Rows from block 2 of a small image denoising model, named by matrix and row number. Rows with one number belong to one channel. Each number is 128 + 32 x the weight over its row's rms, rounded and kept within 0 to 255. All counts start at 0. Numbers have three digits each.
Before each channel's rows are labels from the 100 images, of 14848, where the channel reaches its highest value: "responds to" is what is common among them; "patch colour" is the nearest of a few named colours to the mean colour under the peak. Only what is clearly more common there than usual is listed. The data: fractals drawn by 1,000 iterated function systems, in grey. In brackets: how many of the 100, against the usual share in percent.
# convs0: first 3x3 conv (model.enc.1.0.convs.0.weight, 96x96x3x3, each kernel summed), inputs 48-95
# convs1: second 3x3 conv (model.enc.1.0.convs.1.weight, 96x96x3x3, transposed, each kernel summed), outputs 48-95

responds to: dense (26 vs 9.7)
patch colour: grey (76 vs 22.2)
convs0.43:072157131153132144124096095158055110171096102154151093134087113127125073107130145138111187131121130178085101095141114146110124135145161125099105
convs1.43:076115162143087083092156147124166143130164150102062133111096138121117194153135072097118061117100145154108169178140104103196066118134140096144098

responds to: dark on light (87 vs 30.8)
patch colour: grey (65 vs 22.2)
convs0.95:112175085077112116153132120192082099124112144084142135109136111084134150117107113112143146122171124170140103115103144105117133142109085116125151
convs1.95:126132113144143140135109124138166143085118127155117094134161129143180131122184103125109101108006082159126125154149097113145156123150254123171143

responds to: two maps (62 vs 25.7); sparse (60 vs 26.3)
patch colour: grey (77 vs 22.2)
convs0.38:112181085113147115152118103211171137095132118107147146158123103086142120088108179100140145115163140154081101127096153106117147119132119110147125
convs1.38:159084175128136120174138137169128066168122143141119129098126101188142163170187099079133113171126152119142123185155073157165113097076136133142093

responds to: dark on light (65 vs 30.8); dense (25 vs 9.7)
patch colour: white (92 vs 29.2)
convs0.42:092129063117104120127117084153084111144116111126120131130107084035135138099135158122122170096178152141100126078139128129088078098087139105102099
convs1.42:083114121133141115097086155148136123102126117091119097164135136127079125088151125118147095093074088136115142001153087130108140158150149153091083

responds to: sparse (56 vs 26.3)
patch colour: grey (52 vs 22.2)
convs0.54:077148155114135141202045109131136127197158098155140124128161137110164070095086114130162179088118112153097116102134146117123132147069162188104125
convs1.54:120124143134120127105236113108116096043123157117116118147143196093117163158146123167095090141105133119152122181110139155123082126144083146152131

responds to: two maps (53 vs 25.7)
patch colour: grey (49 vs 22.2)
convs0.67:125180117076122131093118121182148143154109149113105110054118159157163146138043072160153168171123122174129139123137158112104153165144125135137141
convs1.67:135155147159119133146136111164061093117148087148144132174131087108124105162255130086115124136148135112110126104121077102108131124100111138156158

responds to: sparse (79 vs 26.3); two maps (71 vs 25.7)
patch colour: grey (79 vs 22.2)
convs0.81:098160102135077116133136107118129068176125112098133133147151108114154159105111093110111165106153117159131146106135148128123164146077070107095130
convs1.81:116112108114124170130057129124135131133114143121121124105145080190108116191170129148125099018011103155097150155140116120105125110137184134141129

responds to: dark on light (99 vs 30.8); dense (38 vs 9.7)
patch colour: grey (47 vs 22.2)
convs0.90:127110085126129095119117115161120167122122155133135114084139126104114146179136072089120095102157151110133128130164112142104137111128172107112098
convs1.90:135162076108120135103139095178088078131087128116104149140166109116226136084102145143172138126112113090128124206103122158196114116127111150074102

responds to: sparse (53 vs 26.3)
patch colour: grey (71 vs 22.2)
convs0.82:108171114121117147142068111140127096160127107126099113114077089081115119114108097113148162077172127162107107130160161132158154096087126092107133
convs1.82:152134157136137108148175141134138172120090116114101112095123137119137160169187149144108106034014099183155150172154103135098104114125094125097127

responds to: sparse (77 vs 26.3); two maps (76 vs 25.7)
patch colour: grey (80 vs 22.2)
convs0.25:078141156103122091196123124093102141083092070100120130104114168140195131089090115172135159164098106143127113098069118114111063107154112061102128
convs1.25:132113111108119181061139129104115098174150178130119124168143141106114121141119092108101115051196178048116099127105155129100145163090117150153143

responds to: sparse (67 vs 26.3); two maps (62 vs 25.7)
patch colour: grey (72 vs 22.2)
convs0.53:121123172106101090197043127122098146123106094106121102104122231148153110104114132186163179108116084131104144126084116098084052111137119091075126
convs1.53:135131113146141154039205114121107094129132169131115114148163216122113131140109083091090108081148173030148106134107181126083113149083130146189128

responds to: sparse (70 vs 26.3); two maps (57 vs 25.7)
patch colour: grey (58 vs 22.2)
convs0.62:121162145155130112124151109137088176132136121096149129134123099060128184117095119133163094123112126160081099118161156089122072109073199097116110
convs1.62:136105042111124171159081105126120102137134114145109086100092143130151078164194140130117160123170125185096142138142135138162153129069029158086131

responds to: sparse (75 vs 26.3); two maps (65 vs 25.7)
patch colour: grey (56 vs 22.2)
convs0.71:135125086143146120124119131128126143095124139112114107157124068097123155136136155094152113120154134163072120118184143124094196109088097121101065
convs1.71:120125062122131176145057122130145142133124116147130090084123116168164100142192115150100122103000084178098130143136112149143117139106224171119149

responds to: dark on light (90 vs 30.8)
patch colour: grey (81 vs 22.2)
convs0.18:129172127097126098058126099152086097152113153130109094142129057072154131122107110087123173057153089175055139107131135090142103107091110063116112
convs1.18:123165106132132109216068135151163117080125110112119134158141083139108162120192130148117060083038101188146120171151106166117176143169175149162132